Weights of a small image flow-matching model: 11100 steps.
Rows from block 2 of a small image flow-matching model, named by matrix and row number. Rows with one number within an expert belong to one neuron, the router's apart. Each number is 128 + 24 x the weight over its row's rms, rounded and kept within 0 to 255. All counts start at 0. Numbers have three digits each.
Before each expert's rows are labels from the 100 images, of 14848 (inputs lightly noised), where the router gives the expert most weight on average: "responds to" is what is common among them. Only what is clearly more common there than usual is listed. The data: single printed letters, digits and signs in grey, bent and noisy.
# router: slot weights (model.blocks.2.mlp.router.weight, 16x384, trained with AdamW), inputs 165-219
# up: expert up (model.blocks.2.mlp.up, 8x384x384), inputs 165-219
# down: expert down (model.blocks.2.mlp.down, 8x384x384, transposed), outputs 165-219

# expert 0
responds to: the character @
router.0:100160156163086090135142148105175148102158124115163144113158162150092079104137164141147101154159074157138110121104162119129098151126156162127181178133132124130093139
router.1:152171092097125113123147107129122129132165163124158142134131096158153164165132085149161144164103130094158128116149130132128141149165131127133125170189154150115147136
up.0:119142194111087121107151116136112094095144182119153113091130091120082129133150132154118144120169117108124102129153117133089100106076126137138169109087147139125109153
down.0:130140114120151152149125124073162143096173090183090140124113128113103116130134121149109132112154178168150107134107162130114148127182139126097130133136133105100115187
up.1:147137156101096184096140132115116133125170143174106126114127147150135156103131120141149132140154130135154079117103127080153082132101068126125120098136124144096101148
down.1:126197093140132167147125153121078120132140154142114137134134124140137202112111125102085121108122112088126130122152108113145155126178168105133114141115126156126098168
up.2:134126157108130160117168116101128152092144152163147107087119122159125152117081125129119137154154159128119068158124158076110119125130081092134150144148117134135092175
down.2:133149103163105168118163136137127117113192111106107145188111100131189079136109110113105136128143140141117095130131090105138163140119150162106108101109123107171129158
up.3:099136095128103141114136117177141159123097126106102117080126142120132142122152091154123146133117129148107113136158148125065124110127128141116107097144116191121152123
down.3:127143119113109129155117124114111121146133133134151097125140118096186165130132098130116150131141149114099124138124108134082111119148124148142100134154128126130114132
up.4:169123140120129132139093105151124144146109133136078154103115129140090149114074131164088100131135112121093137124151152128102081136163134164161097087091130087079142106
down.4:144143130167178127163127130140131146099110136112161136117129136082177097123113154163119153111114159100148143135129110067150105127153176157103120122144116165170103123
up.5:144137158155115157161167139118142146113139144168117176088123158119120133123088140150123119107128124117138185133122150097120123117119080083102157106084136135136139122
down.5:117138110083132132136113142110100088132123109105117123187116153135090122125116125097169127140103113159183104134111129134115142121123127109083113113152124127123106136
up.6:122131111113162096146109115104113132142127119113115110152124111132093102123100114145135168120092086142069174115178163160108162135141144130127132149142124134129149105
down.6:120161148120191090121109123094124112179144118120095154124111172163140154121116121124120136099167114138162107120169143128144131133098128133158121104095123159163129089

# expert 3
responds to: the character @
router.6:115122152149112145096143130140085086174104090171132157078160160124135087116129187141144172106164112154162113122152088107141171139099124120114135154078111133128154130
router.7:074171160097157134133110126153083107109139152113086126086101115143145113136150127118144158156135144144177131164165091113112162133125132123158097110117141111099128126
up.0:150135133113152133121099094148147094145123167114181120143137178155137110112128113135158144179129116092100125135117118120162156133195125114149158137142154131141116139
down.0:119143108156124131133159152122098158146177132180111140108131121095109116110159164141101117116111162150141122098158117160131115121120114152102147102117114092156117100
up.1:145138131142141165109157136083157133115084132133128160094124122136128133135139117140130167193121086120132149130152131125106128146126147160048141119101115169108118152
down.1:115130151124110114098130145123124160098080165148146085146100142095117145120112107122133148071113162154079134130087095073145101133146122068090139135105129144123125160
up.2:135111131140161168142118133130129114118160084115120109124128153093149134122153123128112142139140114074163127121155154173106110111160113135106146136175112139110115079
down.2:152105166132093144133109140130112149183130136133151117093132130150123144127146132138134125131121147134132131136109113133123140133057146084087140115115130140126145125
up.3:156168138105140063104129105093116100146087169121144127123109128152118119126143154151098100132102137131148131127142153182159128130124143147167145076126135179169127153
down.3:156126096110135165110174123091119091202116119124155107123115162124088146123129165162081117120157052129100158121087146155089103097078140114098110096122151132097111130
up.4:140123108172134066137129100084129136123110113138139123142109157129120202138208117126068163121127116159077174132147154112126175149104133135145151087134124159070151097
down.4:127110117154117140137145152182155125132127101137168088146142140136114042127113153164094085120095088109138145119120076074133105126101155112120133134112122131068132133
up.5:170132111126151134100126162135148119112108086134118064128140143136161127136130129112107149119092140087162115119113128101124094121054135117130104131118125115149154194
down.5:125128094106105136158157062121176148104145130093124135088152155107141130127166152135156165117110148185120094127126152093140128122139093136152108103132132131122190137
up.6:147126108095172093153121111136112117151130074042169149161131121163094082134144122101167164105128163120116134122132146096159126132091131108099076088118117169069124179
down.6:157146100086172131127105148121150144122109137152099138098124110178125115120135126131111122150188138124106110120136152151129117124138109117144163165157118120171113157

# expert 7
responds to: the character -
router.14:121148083113156150112133158106142169131099151149103169109156136120120095116184097172171162135125123118129149148116126111109132150159120117155153073192096163094100105
router.15:160147095181129086100101137138132096122119166110131132121124145108084136108157091141113163137096140096175152110121066131141162160185136122125118159176131163106109110
up.0:105123153090122132093135110142120116131115140129097113109114113150155165138137130141139165188101123104131138121139139137149114150147121123080096128118135130103142134
down.0:114099120130123122134133126105149110134162133095130128151126148117105128133099151150144134115120063160147126132124159111139174118100128098104112096111134162107131122
up.1:152150137184136100124144137114121144119119101118131113155132115113126108132158127094124112123162075149115133125127143217143136137109069136111110111156125044131124113
down.1:126115201085114129165151124139133124088143129155092155105133133106093147126132139133124097133156171097095113108102163171149144135129113146124147114133120164108094088
up.2:140121184133102133107147144127129108131073123129135091135130134143105112165152122128178124117148122164096080142124107099121103139082175176161127108090123132097102163
down.2:131133116139084174138145100157148085163098149093137175114138151131085100137120080178129145130164155128108118122097135139132107130129166111103137145105124116123111095
up.3:104126151102143117165123147124086105129152105084117128140140097129118165142128110150142141161142105157134095113150133109104100136118138115145109092119120141127141102
down.3:132129119135134166128138128101132183110130130139148156148117135150123114134149124160092122111085125143131140136155128114116157130153094162151118146134107140076136115
up.4:134099134160154112126136133108112125138144123124174158118133170126110132126165148118132151102124062112159099119128155150130104123142148120125126144124141107142116127
down.4:135107135123156140129105111136147107105111175128110139124104118125150109124166134138103121154145157166135179133127115116135138126146108170135126136108124122117118100
up.5:106151143075145093145122086114116147176142092141137129116114134180139141101176109121105098130113146135108155114134080114148140126110115122124119128101130163117125130
down.5:111095169156099106137125081137119114122131122139168120108113135156138133130143145105085162163126119103100131119131136119122163132136113125134123110136136112071141076
up.6:112122116120121113129104123123141163119161134096153136125121122113190140124066133127080118137096108115197121146116133074135148148117143119104134109165126087144154124
down.6:105131143134105150121120136143130181104076160132082115134139161105141125116100148126134129131140136142106147143112147104118125125106172162138135141133131127115134120

# expert 1
responds to: dark on light
router.2:127105167110143103121090151106098090153113122130149106119140131138105132101128117078124086131134110157116104133130117139138106099072123190126151159095103085150153112
router.3:138105112143087101121128135149144142133107154121125139141158124109141074165098094162155117153119069103179130129140134139119116125123147115170117142183100140100148072
up.0:127121103183109117138129109158137136142138101151157166125125115114125119125153111151136151095100173148127119111123103089146131119160186115112132127081137134098107165
down.0:120120079121116154129127105090137132154129180151152122121123133153095097132110131114139136181101109167093103141151155129138136129128150188130124134123128093129116139
up.1:138131084138110149133135144147131094101078182107108106138130122068125120124168144109114107112163153143162135111138164147126174130136114139177128175139122120138148140
down.1:134122129124126134135106153143130103144099086167124147108140157103129143131191136115122112139122075099147100129160175118133139149161123164136134120150127114156116164
up.2:124140121137128106128149160133088140085156107104094156165107132134135116135103142141074111122125060112115134144152192110090140104089133090112138080123160195106146099
down.2:092161101121147195102143124106135148215151126120131129156139130132151125133137136114152096116120147076139092142138142200124122133123089136146111142129133151115157110
up.3:137132141167134116137129121162135123097167116150127167180115125153131115117185149137102107125156137135124108117115106114120097149089159137185175096159133207165109112
down.3:137084161131142088114134128074112152159091137161095092152134127062149113123127139159126142106082127135150112120127164045099177122128179132149141149109114104158132118
up.4:115130103175125131038135171153099169132109088153137139124144135134134155130147129107132147153124155114052123140091150140140124124130111122131115099147133118163130141
down.4:137124159101113100192134099078110115132093187158133124154134126108147113136136131122125111114128111140142133149136146148118149123124148099136120091164125117205123138
up.5:114114169134137154067121148133123137127126117131163131159114135136085159112100152132096171143153109123113156120102082136167107105149110128143112115133135135000109137
down.5:114148108085114074120111161123137096113126089129151180133113103142129149125102113164123158167123063114103120109107160113111156128121158106109110108136133162139142098
up.6:129104138139113142148123119141142128126122101120113136144120128149153131134136139154150118068160114133155151128116137149131137117152170070143109112107125133075107117
down.6:120139117136109096121115123136142112166128155102152145137126161065128104134136120131094148143120087178114127148144130115108122126136161169155162149115125140146085139

# expert 4
responds to: dark on light
router.8:134155127085138143133120149144106146139158083123167129102117110144130155133077106167158114122173149142170130093120115142081123103066122185095150108059131073148124135
router.9:142112143148145139091125129140103120130117110136125164129134124099077108161128153137088111115131124159160156152127083128153095127108138136125099138087109093122124140
up.0:152122147140116153122147126131135114120099100096116133132135140124120126143167096180163118118110115104123081127151137191146144126135164062145137147143124117150134134
down.0:132131159100166152135118144137148135117119090112146127101122110102117152130135139113049143124103125168126145118155077148112129120077113143119117173085121114118113066
up.1:106124123124147100131120114103122122134158140103064183118121135119066126099131139103075180120148167126132146132132142168128146139146085127107127129127111122134096131
down.1:154118106177079156134160128126122151132117127115108133098141128133133147146082110083076179172138113149102109125153098136127157119132096111157127124120121106176133153
up.2:160111139101119113129139141129112143147106148140116171111118105101090129119117117071194108124123139109125107123134107073150138119151097083091101108080143165107166146
down.2:133124142165116107155133161085130169105113136128128097116144126163127156142136128163124073116109092127159112139129152088136100124144173116129144169141129132140100123
up.3:130173185169081150106114108148170120112140117128113106130115157123152113107110085124129133185171116131169127124104114156105123123151130160114156149138114161126090173
down.3:103167110076156106107137112111102130164141156141122132155132121128146163131146126138034107096128093098078122128127088102128150122131164066145124110111127155120096162
up.4:119133129111121137074127093110136150130087063125159125143117085120165135121086145102126126144140160130204134121117108159157096138131139136156103117087137173111143135
down.4:133128140129104111134147107125183107146144116129073144138124114144099133137161094119142155154104128114054137134146090131136126130107150088103136119168129107166143097
up.5:110132132118153152133124119144128135147089146135134147137127114133119149134170117151142087129102083071108157116132148101119108143132125123129125145156142134130098112
down.5:088104140175175112086126110126112094060143110124107166112130160103159109098125128161140093118177122124188128121105165116136121114129151120131133114115132152099110137
up.6:128136156133168111113136177128113112073128129071110146113141123134116078131102129117130095124136167145102172130126120180109090121133102082129104116159144119078159119
down.6:114121113149093120117132089096147114111090146166092148123130091144134139122121101128104114151153055129133106115137120091126122131116119139083120152145137108134154117

# expert 2
responds to: dark on light; the character -
router.4:098129120154141108114146080108121112112113084135126142167122153094135120155103153179083104108173148141139097158115139122139119112102127159132153131097098107099133162
router.5:128129126124108140098109131118137141140165140122138107131133151144102175125093118134145139125153169179164105141138092130131095136126128180145150119081117102131163139
up.0:152124120133117144111146092110118117131115155120130126134126114106108122137154130107174110082165118092088128132104132170112167131114084089141123129111113171118151111
down.0:107128153141157129106154128091122113159171115152134142126137144137137120125172122135092124123122120169123134138108098172119113130104073193101141119145127137100130149
up.1:128115139050115157144125102109125165142100104130114133106134156116141140133117141118118074125093136115113134116131152107165113124114081158114096089095135132155124164
down.1:090150154144124124181122133093148147111151111109123110120126111104112134137187116122117101130135091138118122135134112108134115129127075124134105133100117143087111129
up.2:115131137125110189112136140086124144128089172160111160134129097112133118139140136135098142150159144112130149127092125151106192145113133147167112185112117110101125089
down.2:102136095215089101150117119121144108128063101133157096149121130105099095122109126185107103117137117142119151127107139086135140126115092114113120121127120132123149122
up.3:118136156149122135110143132127135131132118118146091100128130140155116136138130114129130125055159096141184124130162157155107124137136199202142124164107125146102125142
down.3:138163119139113071144122158138125134128144100102114122152124099118134106129123123128116117065107098101110135135135132151131109135153125120165129149123129114151203143
up.4:118158130185097158128165104127132109094141175134145082098147127111121147142099124142159107185108154110114143131121155131102111139141126115113151119119135089116120134
down.4:138128099104106122092136118160133182092123109163140151152135123110122093116101131126116113093162152127112153120161136108149100133128158118115104150128141070168149127
up.5:116128135112138157146144134140106086124104151127123166133133136161152143107105126169117149062109152074124133103123216149142133126149125156193133157111110116125136134
down.5:140118153069151159088129139140145120142123101127175143143131148091156092119117096106136095151097117138131119143122115168113116112149123145147129154115115160121131154
up.6:134125097101119090162117132106084081146171099094129094136113128135131141131112136109137116132155117121141102129096105088109171122134074128132124137150114095119127183
down.6:141120176136106196089147136160125153143142185107121124128132134158142137128119167133098102133126125174117145108136131116122077127096091140143146137105125102134166134